A small encoder-decoder audio transcriber, trained from scratch.
Model: 11.4M parameters, log mel input, encoder norm layernorm_no_bias, encoder activation gelu, decoder layers 8, decoder norm layernorm, decoder activation quick_gelu.
Training: adamw at rate 0.0011, batches of 64.
Data: trained on telephone keypad tones over noise or synthetic speech, 39062 training examples, 14.9 epochs.
Rows from block 2 of the text decoder, named by matrix and row number. Rows with one number belong to one attention dimension. Each number is 128 + 24 x the weight over the matrix's rms, rounded and kept within 0 to 255. All counts start at 0. Numbers have three digits each.
# v: attention value (decoder.blocks.2.attn.v.weight, 192x192), inputs 128-191
# proj: attention output (decoder.blocks.2.attn.proj.weight, 192x192, transposed), outputs 128-191
v.93:117146135137135148106115159125146117134100114149127112136133127122123123120159136163117119124138125148141121142133114109126116115144124119118133120148131108151134139111102144120127126130157131
proj.93:152124123143113146129126143152075132140127126136101141113116147144120122118116136135149137119127121120130129162118132117139158144128131141124142121135132116085101140112129131109138143110128097
v.94:123146111172155107143110136120059148143147138120094086123125102130122144144105120185131155126124139112151168182117122076120129142128147156101113098121147137193102100134135174134154152171082085
proj.94:100120138114121110132129141127139129144110129133155177190145115132117110127104087110125094142138108118104122109164128107144111110122131114155126127137172138097155117107130133131112106164130122
v.95:124137125140097151093094164136130136146109125123123137124119100132125119112164113151103094125146141148144099143141132142109127123165159119117134107130142105143135109102102121121133129114156146
proj.95:177123111128120128112139135163133155143118175151116129127133133149105095100106145104153134107126133116148121150128118153123155128157128154141127164133136134107119119107116104116120128108152123
v.96:140115140107120131125145118135172142118100175142174145145128120115132110111132143071121144113117132139125085080151151179130107133115104118143125161123114127105144131127112104130124118126130178
proj.96:145113156126140145129137119123153112131136121140114091089107128136128130127145152112130137124108155129073166115120135155141136134141118136138111142111102151137125143153112115132144141098129125
v.97:126127114140116145116093181127156115169108147138115118121128128123144121115143143163110125124132123152159095148133139111133117129162163142109143098148151098133135121095104138122125143120137132
proj.97:187124127143119130098158139157103146158121140149112130141112118165089091110130132100166122115127129129117132160138127137117155109172125152163146139138153153098131106095124110115126144126153103
v.98:126146131147105156124087165121151121168137118139125123132117134122114123119157152149109114125138123135133096160148135107142124122153122140122154095147173085130146132118102163131129139122142130
proj.98:176115120131122148110148130161091139150135166145107127140105167174092112124123136124168102120126125128151144161115135119106165108158143138143146131145160144108128125107120133114122139109139094
v.99:143142134128102125151129142141136101136148155172148147129121158116135141131084153113156125147110113119140126125117166096144144131099105136149145115112129102087132147141135159125122127129101118
proj.99:124126154124118132109137130139140108117112109158111127120093105156119139146137112110135126161143114133114122146124126100126146136171144137166143107132151143156155119130145116135135118115130125
v.100:149136138129104136132109164155123113153135165182134117119113135113122148128114148125160127149131104122146112131131151087138143145124115131127138111124136102097123142138136142142137122120098125
proj.100:154110135152133143114131134124109121141121112138111122146111126145107123153133089123132115162145104108140132159118121097099162113176160127135135134139166152148149116127137115131131128108121125
v.101:119135135150095148112112163135170133144110074145125127142126115132124122115160116145119094135146134145149100147132124122131113100166119126125148112140162097140146118099097123122128138117155131
proj.101:171124109131102145115144129176109147136127184134104137122115130159112097121111162107156119120126133127149103155118137129116171138147132151129145147141139113090117128097140121134129137106136120
v.102:185133148136079126116147121153134136125145106134164155134137130125125125121113138105121081141128138126156109131119164141152122085127089128177118128106150092099142120121136115125103140102142112
proj.102:117139116112132119128125100137175135120132152152125111091092144169138142128124137123135129137142120133153094138104121140107157145135144144131112107133124142103138129134149129141117117111137164
v.103:158102129110125127109129120162119158141123166102134142107117116102167105108131127100098145104112152139114098067138102196109109166127151124119114173117094157114118101103132081137128126081122173
proj.103:115120123110158124132165094114161152103130119107159112147133132102125102101147130095105140113098176143100160094132146190146100096116096122132088172099093147161131107135105091114128143149139119
v.104:107150129149141120135104116122112128132149138138085083122113090119122132141118125143133151130119119114111159142123115093119140144124150140101128136136131154173105129134150152139168131154102130
proj.104:122112105147133114115132158107070133130134114090135147180141131127129117141122101148131111150124121108133152119130119117128115108120141087126124126130151141143141125142124130124121112165130076
v.105:143124110122129126169148112122108109127149146133135132142134149133114139141081146114170144126117108111139158124109145094152144125095105137143126117119125129118120144152154156132116128141101105
proj.105:080126140135133124128120117094163101122119073128131134131127138128129157148150104144101114154129108143120119124140124106125124122131137120146125084132149119151160127136132133146122119131113152
v.106:154131115117124121123139115142082134124126173108111141106115127124131135134115145120158146126112133119119124096139133133124124153112142134125130145121118156117102135142137103138139126114104137
proj.106:114126137134149109129145133093147127126115111121146123155140102112114117118139092112095127128128144130103111108150126145113115129135134108139116158121120147174146108129112118120119121130119154
v.107:091151125142155135154114142095110113124137123151115075137132112135098136167140145159149136133127095127141156173124134063133145115118120135112131102133145120174134145141122192142131128181100117
proj.107:119121143165124141136111173127073107145125108145114151146112152145109149153119102154152115147133104114114146153116129069136146126126144126125151095140174136097122146127127183139137139136123076
v.108:153111134113118122148152119143079156126162154100129138112124142125135130124090119090113124132108129116125139113119139152118128143100135128158119143094110148092112111139139115140128105126097116
proj.108:107146129091145108127125118105184132106136126132152105141122113117126135125133112110112142143131134135124141093142115134115108127119125109124104150121115146180147125144122111136126113140129151
v.109:167136149119092140130151128149142121125150114142166145136134129139106131134120162085123097142138130131137098128127173135159120099109073120176134144114142099080148140132140134135098120113142124
proj.109:124130137128136141136122114128150124112133141156119109105086153163119160139132140136142127149134117152174114149092113108098161161129139142104122101123126142135129145146142142149128133098131155
v.110:104134113136145133176128150066117129125126162140135092148153102154084144168149142125129129137135097130134140174136141075132118123116133137128128105129157117152127162148124207129107124177126116
proj.110:095129137173121132124105167130116113159137111161117149130105154163104161123117114143151128126128105121115142139121108081119145146129145129120135090150152143103115149138098179132128145128126122
v.111:138118142140113145113112131126128146132117091108118125134123122136142114103172127137100116119135151131149109143136122153112120107165145121133136109129147127149129100099097103140133142101168133
proj.111:154132075110124117130137116148125165123139202126122142132125141139110107094116153111140129095114143123147098129123127150106137147125133137117125178120125150056115119116127110129108147125151136
v.112:135129131139126134112128159115143119131115077144097132133144119143117143112149106178128097138151129127141141155140126099131138099161131113120137112141159113152127129113121144122145155116150103
proj.112:134126108144104140135124138148095128131119167143114142120131127142127097132106147132144125119146115111173083166128140109119154132137141128122145111154134106092112140097147137133105130126118144
v.113:100120122120142103139162093132110135093133139122140138131114112115120130144112083090147141133100130118095152099114125145120130135092121111146116154108101156127131129153154096124120109146114124
proj.113:133127126108137119143107121106132118116144114101146108121140101100152156140130165142117147149121137122137133088135119131143100139098127110113109133118099119156127140151130125136135111123113145
v.114:091165120150143125151119152096124120125131121169126086136139123137099153150132144173154124124143094128141146188128129051136154105125112132118140082142148105167135146154121189129136130187120104
proj.114:115119143168106146125102160138064117155134109144108155138110151160112142142117112146152125146139097113115126159130127059128155130135163135134164097144175122101124151117126179141125139119114105
v.115:093144119150143126153129132095118113130142089153120101134127147150096144143135129171142122147131102124149160189118135057139153094126121127131140074138155113151149147144130193118138135169123076
proj.115:132143141153091131131107157146096111146123118139111158132131125147115143142116125140156108143150092120123103152135118060133144152140152130135161105152172105090122139104149168142125122121123132
v.116:110159131138143143155139136095166106112122112162140102144142127139093146147134148129147110139139099140141146180125156088153135087117094135148144095130151110141148151143122172115123126177149102
proj.116:130119141157110138130099144136082103150134119152090131101093157155124156146114129160161124125150099134132130159106106074116172157141158143117138099140161128090109164133126177143129142098128114
v.117:154101112116123109129125116137072162128133149084117145121122135123155136123112122119132155131115137101115137091121130148118124153135169125121116154122105164110109128137139104145140119118111126
proj.117:102142126112140099126136122112177144105127112118164133147148085101135118114137119100084156129123143133101126099151122159144083114121108112150111149110111126167154109125124096124135113153124160
v.118:165116145126083122091141115171147133130145115121136152126113137111143135100124118121126091132131150142134106107117141158138120107153120131145122145119132108091134114115132081116115129079142131
proj.118:148133104092124115127137085144149148104123148111134113097122133140142110125122153107128131131133138139160089124119119165111134127129135129128113135121114137130142117104154101141102127105138165
v.119:088142124137136131134117136115141108127108108138126109132138135133120113140139132159136144132143102126116130140127099102127133119136139125102124112149130128154139153129122149111141124136140109
proj.119:145115127161119144126126136136079114137132117119121131135129133119130132130121131145152118124114118114116140157131147117149122123128116136133144109130136121109111143136125136117131137128114103
v.120:077123092150146102154119131119064148143143144106097111113112124138148152121126119182140162139107139107164177153111131092118138168099176160084110100113141151159091111131150158134155158161083089
proj.120:118132155102136119129109151128181134139106100151162156161164084105132109124126104096121103134134112120087134094166146116169083095129114113188123117130158124101166113098143135128124110160135145
v.121:179127146108099142087144115159166129117110067140160160129133126122129124104148107109121100123136144144128112104117117172131118090161098099170133155147103122087155126109114072115128113067193140
proj.121:161151096126111120139144082128110148092144164102124095085126150134138129129125160145134151110126142141173081144105097161098149151126136146087121152115086138134108132132139116126115131093130154
v.122:135093117115123115135134111150079151136152160091127144102116132130139136125094128112140140135112130109115132097125129142109146168099148142130109148109111139105114118136159110132122130124091124
proj.122:102131124113154117128131116095182135103123119113160108164155101094135131125152119107098122143129133129116137092143132147139091101121116107133101151121118134184152110134123109125121112146132150
v.123:085130114122165112137127110098120143118128134115092111120126108123149116135146105126109159121136124120090154134128093133102113149124170135092128138137107170180124123130135124124147126140121140
proj.123:116127123132138119120123145108118114135128122096141135144148128094140129126132133126121135112125151118096169105150139140164096122097099095127115136116120111148123117138111139118138127157120087
v.124:113133126133152129141140126099118123110136081114123110143144124142105131146129113136104126133138123113128154157112122109114126105115119108135127108148133133131129134141130174131120126150144103
proj.124:108145126125110128128112124125122118132134130151123130119129156122130145134102146148154128117121115131128136138117120098141134149102119132107138099124140130105108141134133160124129121141120102
v.125:083117124121151106151149089113102108116140146117116127133119143140142131127099144146147150139111127104129169132105120114111128143103157147098110114121114166134120132138159144125146137155109095
proj.125:113138152119110108133101134107146120130125087133154134129161101103146134129136117137127128128136108139099142109160132125166083113121110115141113102120129121120139122120141135146122122134143141
v.126:153105144121119114107116107186094158150140127097128148115106125099174118106108122127102155120114155130127108083127094174108137184121163136117097170120106159121101109111134081134140133087099164
proj.126:120126119100149117122156101116160147101122140100165129162157099081129093115133125097106135129107166130104159084146141185155087086118089120138118177105094135164153097123131082107138111148134112
v.127:144142131150114141088087170140151140137109139123117123129105104123120116117188137149092134109144134141119097117157116135114111147173140130092131134139143116148133118101100105133140128109148160
proj.127:182111120137136148121152147153105154148143168123117126135120132154105091123113149101145117113121134111161158138122133161112131118128131143136139168119128145138121116123099121103124153117144114
v.128:093102121099119155111106139117134116172117066100107141151154155096140108099136082166095131095163137143166146133152100132128115120157169123104120112161146126117112132109131115111131151093144116
proj.128:179157122109103108138141116168152167111135131117154129118142070130151083129111170070138133110107126114131104096136146170135114122104095103179133165109113115140153116117143098131122091175141141
v.129:140153106129133126136120115102119081142153134105109117146147144126090121106146186128145123091094117143139122143110144129122114126114118174086115097127125120120135135141131149083116140156145146
proj.129:054120136122128153129114152111131145138121158137113163085157141126142146105137111133107135106140126145091096127140136123138127129138141113139114142157117128104110148141108156162137148101159131
v.130:141129170153135185136141140101114073165146146177098097115128115167078109120189175123121128087112112176121049189121140105092177128154128170087146114170132117146141167124093192083133131125189144
proj.130:077096141167116153138112176103135095157151114094131165135164169102104167069132138131115102097129141149127109100108163149149090106104132120125096133120125114072107168153070182124090174107174129
v.131:168132155090166112184111044141136143050128147120163133086101096119179108198089160074171180132086112125096138034117109142158131158047076124184140161106073157128112171153166084160136097139042161
proj.131:136120153122174134151142090114027109098098082110112052078103123093179131205134061217128175151137137140097195150091082094146184141102104127117153118174088122162116140135138161118174153075055069
v.132:104120131115126159124109160112109115191131052119096107136172149095129113087151116177083143074147129153175152162157090124139121140168148147078117099188140089162122116094115153094165159086157098
proj.132:146149137119100131119141107157175145110150147124178150112163101144134098067112185060129120110108139130092098095142180184166103103107086122167117159107101106103150135117117098131107101173171135
v.133:128124120080129160153071092124136069153150145093130152151167106079136089131139130096142177057102103136160116095137139129153096164120115159106135126169105112094111177140151113102102135134122186
proj.133:095109154100149158149153116129107169110101110102144118082162103073156114119149113120119141070123157150077144113133131158157115108116081093168122169150079107145121108127089133119144151101130082
v.134:121122167133100171135139161131087141157110118175138107082127086145147120130131076107120135137160120126093111168149123117129157137132129104163148130156137118141138125092099179146171130102147080
proj.134:174139137142123112119148113127156092127161128115142119185125186119101138095124193125168096126101136122151157090101145169153109104105107148120129107105138128095150132157102108080093123133135151
v.135:152141168143116164123137158135075111163135102166118074111150094139116109122149146142109134119130109129130115174133141096120149131138130122127134123164125088171135138113108199112168139107162097
proj.135:110119137141125127116144133123152091129147172126161170145151165113107166078130157122131099127113136153103107094120160173148094106129115147111116128111117132089142130144097141104101126127168138
v.136:134126129100056106067167185171118195110072076141174135126132133102194134124079098165122093213217160103073202131174105132166114069175138047187169148119147149160169026083117084143159090059136049
proj.136:168165075122094073069138098200148099140133172129152133209090106150100093136103161109133073172111114114187107119145133141122121119172135204113168088112203126125176074094198053112099081169106182
v.137:145152120141159094127143092130158105096164150110131111136117164135097136117123213142134121135102134126128118105092138140123120111124102154105106108103115143114140118156142111110107124160123174
proj.137:050120119142137123136115145117099150124116153135111145088134128128161149142130071167093159129155117147108092155127112068119158150135153123117122120155124114132111146109139173166139142116127120
v.138:103108141113128163137103158103104096190122047123106113113162122116145095100170125179106149082144126162145142148151101103135127146139152143067121109187133102186129130093117166089174147090155073
proj.138:127134150127104133129126113154180148121145161120178161125154128103128119079125151076115112109118156140115095097129161190159101102110086115160113152091095081077149110123100105129101120160172148